{"dataset": "seven-segment displays showing three digits", "targets": ["style"], "inner_norm": false, "moe": "top_k"}
Rows from block 2 of a small image classifier, named by matrix and row number. Rows with one number belong to one neuron. Each number is 500 + 50 x the weight over its row's rms, rounded and kept within 0 to 999. All counts start at 0. Numbers have three digits each.
After each neuron's rows are labels from the 100 images, of 14976, where the neuron reaches its highest value: "top examples" is what is common among them; "peak at" is the part of the image that holds the peak. Only what is clearly more common there than usual is listed. The data: seven-segment displays showing three digits.
# fc1: MLP up (model.blocks.2.mlp.fc1.weight, 1024x256), inputs 64-127
# fc2: MLP down (model.blocks.2.mlp.fc2.weight, 256x1024, transposed), outputs 64-127

fc1.275:612564427542553516583486506516484480463456544565554519466566480472494461584496493593467510482560544434563472528525475536469499413504516613575442499570449489618505521445485500480493600556529484
fc2.275:511468528496440572472484581474535496555520515470527465531520608478525514478512533439465480472483523520489635512461511491563528508555533445425482504411457519505501560537490513527422479478412480
top examples: red glow; green glow
peak at: centre

fc1.121:396495524485491483477497521458586499467493411474473432492553522533486529350483490373582546492433479496511456521441460461469535510445472466471478482425514596394528492555531549509469512481504576
fc2.121:334541508532505444527515440499570507406530374516480522478516488505453522321517495397612503496474499561473463421538480556506539545523458500554546543445478472545485372561470488462491501504509529
top examples: white glow
peak at: centre

fc1.462:502413456484585461493406507461399563452443478475390493450522527554488501516508509541529550447475461507457425472419458536510527507506562480549497485477517588441466459529565550491489563453481519
fc2.462:434596481477463500510520521573500462550511494465438525564531490496548410490460531461531444492451585469606573585516612431512477421553582556589531623519483430447528493566475550475475499613514489
top examples: blue glow
peak at: centre

fc1.636:510426431500562487422438508461397581419455490484392502471502471548456498556508477547529526515484458542483444462439429510482519545448568481516501457491554513466481475540539556510467554471491547
fc2.636:473640535442479515544528552521515355560600565508486492576529523521556493497496547459484436499448609442590531600465580486547490433568492479551486595467479433472512540554518520476469532594518524
top examples: blue glow
peak at: centre

fc1.562:476454593466559438564488573373410479497422454463458398532525510504614468561558586538506492436542449516500468501479483536564578474466547470485464516530508510472446523508509533562460514547447557
fc2.562:541500421451460582379496494604451425595499594477474496551511451557503459470583502500442458516519530482558598591501525475546529503560448513535433650483548470471483562505514518453437534506501547
top examples: amber glow
peak at: middle left

fc1.277:531459474474567456530418565450370498486431457451449473551534506541529497593477513569499570438487510537504497535474520524529531490572570490552502531504504557446469488590542557531444502474476496
fc2.277:420581498511486538533488459553460490525493507496434552517552568513502454484453523494545454516484526432588554570490572442516449370506550572582494560532489442431514486567478525451537510585505445
top examples: blue glow
peak at: centre; middle left

fc1.748:518561465505566543501478533505546513579502457506589481454478554436551534513440518492456537531502594447510522555529569567480425395561549563560454546531486425555573525536531446503595479475514468
fc2.748:487450514483465516565489483574504561482559501487553528537558515456405504580431472479544522553453492515485501486503453520548574510556495486473484496471527536466515446588520496457395406523417452
top examples: white glow
peak at: middle left

fc1.35:488522486472446476473547586454491539502448463479467496521488529391553389517550489498538460431491521474474583475606553518525505460549503628599516528568455473477462467597391500529529429490533513
fc2.35:581505503474535505412600476472492483482486536463526514532525529433463460567561510490460399518510535541488556556567491566578551506515500497552441519542494473500550543474421489533438548503509490
top examples: amber glow
peak at: top left

fc1.717:501434465504459412513420520470372500466516493538484518441438402585415464501504495585497561457475462548461459421446397513475511569428486429399506405501523543472430449504542544428450438444485547
fc2.717:575580534525509490546525523533445437514458589546498509470543541538514473555540483548425469514538558436587522654476531444517467430567502559535508571547476512555481605453483560462475512626563505
top examples: blue glow
peak at: centre

fc1.184:492505497464445495443540589452496527483430471457475498505490550349575409529538525507523478454467581453474576496579564507555489476562505602603454534548446460496512498586415496526494436512540490
fc2.184:557521462471527534440580489502490511478538540477537531569541498413490469570577532507460405499502508581476565515570517552551563514508504510602446481547502462500521524455422481490446516482499499
top examples: amber glow
peak at: top left; top centre

fc1.71:402459538476495494457531481467595511473467426481499476479544493515482556357494495386583506501415471506482446500455475486478525536439499458470483471400519575391554469529530509495483485504501548
fc2.71:341520507520498458529515435498583503402511378515480519471512489509450542319516496402616500498464483553467469420540464547509543539507463500540556536424484487533491367560476494475483507505500533
top examples: white glow
peak at: centre

fc1.151:398443535459512478455489478452595519484486416476510477480525500504491554366466508405583542501427455505470459481450489501483517539448511457477475461414527578365554463546545495489505479479477552
fc2.151:334519519518498453533505436498577496397512370514480515469513480511454540315516501414620507489473484562468464427527457531507546534509459498537566535422486494539485353564480513487474501517496533
top examples: white glow
peak at: centre

fc1.182:537620482499554518525428531509508490473520532492580502504541540454505468543484518570426522482535528421565461549496489587452492443530593538518415565568476491590521527511535494500522574590516492
fc2.182:463448572483452531471542631430546510543535517470519399541559528487500471495493523427474430487435545531458592524490501552594514513573497462444494499395480548493522560551460510544445480483412529
top examples: white glow
peak at: middle left

fc1.697:493517487543483478500378473548480545566520469479485537520472495467472516527403436517523623524471463525451585434557540603455475516433487504496496498548596507495440459537509455479516456485492435
fc2.697:492469461540458544519426392508480559498436434533487608499528563487478571535409418514582570566492524413515517409587494503462461428523540548470463496562512511480451441585511435427512462531493415
top examples: green glow
peak at: centre

fc1.692:486573527464514451509557523421471417463409422476538476532526511440507455530518530506525460470526588494580512551560526523536602446534459573591497589543454515475476473500434588555449442504546581
fc2.692:524466430506469592431519507554486567577424516466463540560515569477456517485484408480438458546551526447522633487585539461516551509563527566476425494509504497475518558523427454524435525477424446
top examples: amber glow
peak at: top left

fc1.368:503524454520435491478428449543471536536529488453476560497469520487449502526435492516551592480455519500461580430569498564453524520488486515505460493531598481508430446573493456441506482471517429
fc2.368:517466460534468520533410374483496544467437448529501585489514505467462578532380410506567591532481517489513486402585486524441472467545535554506496494556494495471454430568540455449551436520520489
top examples: green glow
peak at: centre

fc1.9:484469482467490479447568557399466571454446407443515469432449585412567439518545474526519437446457496407479538489618541562555548449515516588584546596558464546472491473565439524548560530460544493
fc2.9:547557535455523488353559491463495477494485512479459523592507539475484541534541564495467425551517591596519570549496531548519572536616594433496391591494516437478523541469472520521420546571471475
top examples: amber glow
peak at: top left

fc1.162:545430448456567485460436515478412574451437512487450532476474442509501476569528514563549533461446428566439459424450395574545506548398544457460581416506513549465473446575566501517502472447480518
fc2.162:525600584456540459440493530491505380545532512497470506585504493514506582543511530468494435568517595473586501555458535449548485477602520419493487581458496430487523496515526557499428586587457521
top examples: blue glow
peak at: centre; middle left

fc1.637:538591473491580551541488554475532467515503503534576499487490545432543478547456497541418504482538582436548492560534526540480463417547544563563428579570483441559574548518480464478551553491556492
fc2.637:431433538484451511498523548483536532476472457488515484566570517482463516502510497464526469554455521560496573501485489533577561503528540486466509476414518520455517459550496506527408408501385470
top examples: white glow
peak at: middle left

fc1.347:594546466516541488536405552506496442565465507563551509517526523508517495580447461582435585527525607424545546633492534505519471403507502587585428549555478435554525545492535561526515533467479493
fc2.347:547489491547491505478471481497515519591568538458505499576587512485488453502419482440518552479508447565495554501448525483488380524502467433445523449432577530509524468581563484448400446448408465
top examples: white glow
peak at: middle left; centre

fc1.473:504413475517464441525409536513350545437516473531476484457448447604425468516492476587519573442435423532472454487434422498435528566456531439438520452517542569446425446518570559451484483493500513
fc2.473:538610563512455587519506496541438391522506556555470551493545583518508431576477490527461463510518569439604556573507526423516458409572519579568471614584478450517481529516477576487506476611537467
top examples: blue glow
peak at: centre

fc1.11:513532458517447487487422446543463533542511497444467559506474518487463500537429499521540591487461524515471584432565505566462518508487488516516446506530594475508441450562481453447494468489526427
fc2.11:522476465533468514530417371480491547464434442530506594492518513467465585538384413511567587536483528480522484413585493537445469455542536563506497495563496492481456437571529464448552435526523486
top examples: green glow
peak at: centre

fc1.568:541441538479540484536448483387364481486501480475469503467499504573469498568499544611478537470497495560481502440467452554563538478511521483503501523510554535466445466571577583548482481469468579
fc2.568:515598522485510539547474565603408471518502579499453479532554558571534414510515521554501476429539513388580566621431619454551505427564540494527484558535470489488469575513522518475468496573525479
top examples: blue glow
peak at: centre; middle right

fc1.320:531450447495584483447459513463372567429456480488420477500462526527474488610519503572524505483511481512496455466455413553553535508490603499533516437528503534478484465545516529529458530511524532
fc2.320:505596562406492522458494572535484390575528581471475465589543490536578497520532563488473440506499573481591516615458580460559446510572455424472466574458512460465508570541545552529423579549446540
top examples: blue glow
peak at: centre

fc1.657:524429453459583458498427548445384574488441471465381482437529497531502474530511551588525525450513485476441448454433461551531499506526525492563471484521506552448458476522556551520513535424464535
fc2.657:421582490455477501494513528605497452551500507468419525584520477507514445503474544463545470480454627484584563587495571430538503474567571495570497621509502448434516482559511525481422511588479475
top examples: blue glow
peak at: centre; middle left

fc1.227:544596489495535481548462547470454433496443491534567527564512526471522431593502537601479495453571564460525468552476533551497466426543531454516506540548409474557495551548526514455486532561530516
fc2.227:467383476504488559475597482501531649478525491480440546532517543488493528473511505399539421562514482514435555504521535587564526577548573547472485475470601538462537519557461438495519529442353390
top examples: white glow
peak at: middle left

fc1.746:558512535497573505463511494485462473445451479468443457496588515480459470592466458546479480503537542467573505540557438558540576416534583576507499600550505485500562579465472563557472471467506540
fc2.746:524520505448515491488541601499499459551592539446502409604460543481579521506556567488470412510505541524578551560469578546581455570563521451496491518474494449485512548495478525578404549489425453
top examples: amber glow
peak at: middle left

fc1.764:614541492527536522502442532632474467514448558537515466507587445469522501598458443573489550483554595474563532595461525453515511464511514570481487577548472428581502609425478530526451462509442527
fc2.764:453474530474518508527452548412528474560595571408589444556524517457510471470405498471449575513499439520475455505476493617550484572540445433495521475440594545474558461497555436549460466477428435
top examples: white glow
peak at: middle left; centre

fc1.325:537612474490561521454499532497509464496469510501586494491507522435514462548442479502417481493562557377554471545528510568446453440536519559519447587565507475547537525556531469495555540453612464
fc2.325:487475548464471531519553597440523517514492497483515453539559542480474481543525515481480419521479520568471635474480494506607533492508538452474526456426507500445546520514504521501422431505394524
top examples: white glow
peak at: middle left

fc1.565:517414478524582477527407521468389539436464511462383502473523496552494496537487510562521560490473439531486419489419431517501517516499567462523500500479528582440469473541570542507478540484480533
fc2.565:466620457489486537510507496578513459569484530479435553549510515494521437477450490443518468513482579465606571585520592430517456411554534564577498612508500441479539523584471540462483514602507459
top examples: blue glow
peak at: centre

fc1.198:619614447535551528486465510459457462512531562507571549521538524485465476623460542623427530518503497427549498555493481504506466465525568489520422544603445424611528624530525512503501602549551484
fc2.198:410475532490463552525515606454522514527502479504531440506533487476551556466493492430475465542453513549522539459484556597546469550612499457469529565384502533493492515574486457501485470503391502
top examples: white glow
peak at: middle left

fc1.704:415459537490514483441475471452584510486483417497541474472525506505491549378442511433580554522431463503479449494434503495465498529439522435458447427441522574382547480529569483488511471480485541
fc2.704:333498517515498453528501438494575503400505370516482510462519483510447546324516499424626509494465485570459458439525444532510548524507466500527574529419486509532486348575475518489460498520491525
top examples: white glow
peak at: centre

fc1.312:515424494449579465521424578416373528477460488457399472498518508521489469518505550577520539437502441541432478457438468569529520532490519479541505489510521590448438472556553544550488497452481548
fc2.312:415594481461473520512505521589494456574487514475422521578545482517499449490481506463549479507464591475597571598504585429528494442577597537575485621502513427438522494580495519472464513627488479
top examples: blue glow
peak at: centre; middle left

fc1.423:577554491538559549568485531472447443447536537513529452470546536515445480631497469567396514522592544403592455568456498493476513419520604456509478577549445497557525637457507540502424593544507517
fc2.423:446546545498434578535576533472562528520536529521503456495497552484544533420485459394450427498510471496488548552476497548487492444451495540492471531450410557570504564433470472481565590491487477
top examples: red glow
peak at: centre; middle left

fc1.345:562574459474569560489455528573528457557474512443505509564602483388538480528410389510514549515504538470504581503535566475537439428574567596533475540526539376537526535510459466543485484534489504
fc2.345:555471535458462507576436437489513537494444521524467492408577484493475601520505516504485554521556452476466452476437417515488455503509427425429513505473520538475509444468585548545464494570479479
top examples: white glow; first digit: 1
peak at: middle left

fc1.518:507488486469430471473532559436479512485433463467517530527446578360573440522518516514540496459477574424496616482589572505554477469557539603588452552537453468487518476637416502536484497520543464
fc2.518:558531483482506521465577474557496527462515564485511558576524509426488490566571510499439416519496536558506573520570494540527587529538504512618454525552496460534517526446429493488425515507492502
top examples: amber glow
peak at: top centre; top left

fc1.324:607544463539544577563479501544441443504493571588504499576680439514504489654475464585474515538542496457550481608463505393497494435476586539528499511554436452572490523426483507490426546545505534
fc2.324:446470515492463570475525557418562424534600576438570407487414542474578507402543531464440456452477443517494544585482501549517476504504494428462437485437468533553494534471516490545481510514450423
top examples: red glow; green glow
peak at: centre

fc1.349:490534483471398497473565549521469564554460457499471529512472535365577452512517440524531457475498557472496575460573576516507433533481517634604509537529480450528517440573392494539503418567490502
fc2.349:545499477484511544453554510516487488509502507472522509563524539427497463545549499496490422536506573530527644538588558546533515507591505514544404572562491439517524521508434484500448496492485490
top examples: amber glow
peak at: top left

fc1.36:505424441467581459487419518470395594452458493482373484446529504547484499520525528553513543468513469509452448456413467551517535537513522485541490465504526565439463471555560539503494527430459531
fc2.36:439585487460467492514505530581495458547508503480440526581529491506528437503466542471552466498431605474593564596492586428527494435576568503583521603511487430443516488574502541472430512604502508
top examples: blue glow
peak at: centre

fc1.618:565629469545566580493517502546521412524490480565511536571525461438488497541497453527472475533517582473541563532542596436477450487498480578562451481534466396596546566521438498465515451474511459
fc2.618:519451507488471541527519549420515466498475552502601464490516554446509534535534533517443466500444469559447593501457434591524483495472570375474461446468481533499532541498541506487453470534432459
top examples: dark on pale
peak at: middle right

fc1.5:537545458451532526455521614414518501505456458458470485544471505401585431531538525513516462473464483483485604470566533546587454498566494599585459545537515441512547514626419491532526467487525519
fc2.5:575513483521482524425566527547501483514462552470545520562600491414485488595523557476508404566499514562517547548538521528515545507533518488495453482527460455549544528476471486504380550534469515
top examples: amber glow
peak at: top left; top centre

fc1.481:528466484451581471438469538446405589462430452465411450450507499521430469579506535540470503509484448526500455473468417524564545505509606523513466524536542545484551533557525545530457545453470547
fc2.481:500558539475471541467518563550491443529526533501418475605548556538560531542562542482490408522427591474565536570470591459546472474515504461570454565460500445473488578537492535517456584523468523
top examples: blue glow
peak at: middle left; centre

fc1.468:553557440434588516497478532465502509491468455513569497494534592446483496557484509549450524500554564389539470529550514609476498441557529527587457576566496512555523552556530427470526586477569476
fc2.468:476466515488444551491545590495539493502553519456476474615582540500480519518489486451521442526470552550509638510482498503559535509569564493462481460422549497475499494579463533487426444524368480
top examples: white glow
peak at: middle left

fc1.755:532417465460575444513422556438359484463449493454416490511514498540498485558488522569510546470496451554454476470446492533527512508524555484550523475506517591445465481549549561527464516483480541
fc2.755:418593472476469532533494484581492475567490519467431549563533518512504450485460505459552468508463573453597557585516601435510471417553572552587477599528493449438527492591486508463506508617516443
top examples: blue glow
peak at: centre; middle left

fc1.664:588432463460477467553437491467406492478545556483420526514580488576430511582454557575493557463530455530490530487473424528494462521475601463465436484543488580473444535569559527477419533422417492
fc2.664:502645579442563378487479528508469484495452531525525472535495480465510489443561556516538476496521560456524443538469533556523472523593433477582536592533524505526451488517502579510470505605537560
top examples: blue glow
peak at: centre

fc1.538:497580504464578530479491548466555479493513441499566492438464580427523531522447490484489543521501579416513519557564535566525483382589537583650422569524458474518588514546482458518554493459570468
fc2.538:434489517500457520502514544492533541483545449507536502529511543453469566515497491442549490512476490566548582476477488510519545517524558471490548500452516446499506475603506523503419368593439468
top examples: white glow
peak at: top left

fc1.2:500443475469583456506417544462392562437435479452378486457514492550501476524497520559525549464477459518466432480431457521497526518518554495557503459492501567432463464530552540514489537454480536
fc2.2:425601474448470510508523523600506445562498508469430527572527489495532430494454524459546452502449592483590573565502585416516479451561578524573504608494495448443532494570490538468447527586501499
top examples: blue glow
peak at: centre; middle left

fc1.760:507416480484601484489435557422379537465463482468375472476507490525493461519512524570536537469490444530432450466437456558513514527496543487534497477508514601443441465545548543547495501460471551
fc2.760:424604476466468513526512511602502453568484521483425526574538490510506447489475508455541461515463577497606580601508588425522490453586575541581487604503508431450534502585488532476461514633498485
top examples: blue glow
peak at: centre; middle left

fc1.424:491421465496562483514415488446381574421458473482384507433509492551483497511502501560561543491473466497470428461427433540520516502473545505507495507479489541453465436534559581505488544449476557
fc2.424:466611481475465512514526508616499426577508540494460527551508480482532440512459512477527462511449601450598564587527597430533492455565522539591514615534481432488538498556482530470452519594529484
top examples: blue glow
peak at: centre

fc1.615:550585450578556545480438521530508489499474598492576510546563507465507471544476479576429518501527539462545525553492529507463460442527568584518468601579500441603510533489536484487522611565519478
fc2.615:457461524508464496493503601434553491536507485460585458510549529468507506502461523461459478524446538557461560512476512545591520496555468453478457457399509545487532512528470509522417429466412500
top examples: white glow
peak at: middle left; centre

fc1.535:562522467502598546542460513500482478498499500522528517495552592490494500615483470586466527536545588413535500574515503505514514401591594512561401570588423477579534570531503466488498582483485441
fc2.535:416536514519437544547551582457552528507526466474553467600516508459558572461478511426478470537432487553565579505503545487520517522542560454496551481437560460494533482597505517515454463558425501
top examples: white glow
peak at: middle left

fc1.30:474523474465487505450558585482475524484426460488472488505469525376560435557544515510508444457478565423499570489560580529534508448531498620609467524571449481505498491582402532521503456476528491
fc2.30:574487538453539504434582500465484463478504558458509483578548502440480469578583547517480419501523534538491532546539478589558575502530485485544454524546504492503528524450439501540399515513482468
top examples: amber glow
peak at: top left

fc1.476:494499450496426497544520564489489568522493471492486532472447565393555450508518442511543504472481568472421603444605571523493469459447515651567487500529451514504504417572403507500548465514489517
fc2.476:554497481470504529434574460529489493468499522460553519535490516430485462537582501512483404520512573515534573529572515546555551526583473523571425569578498453516511521470418496502441482514492480
top examples: amber glow; third digit: 8
peak at: bottom centre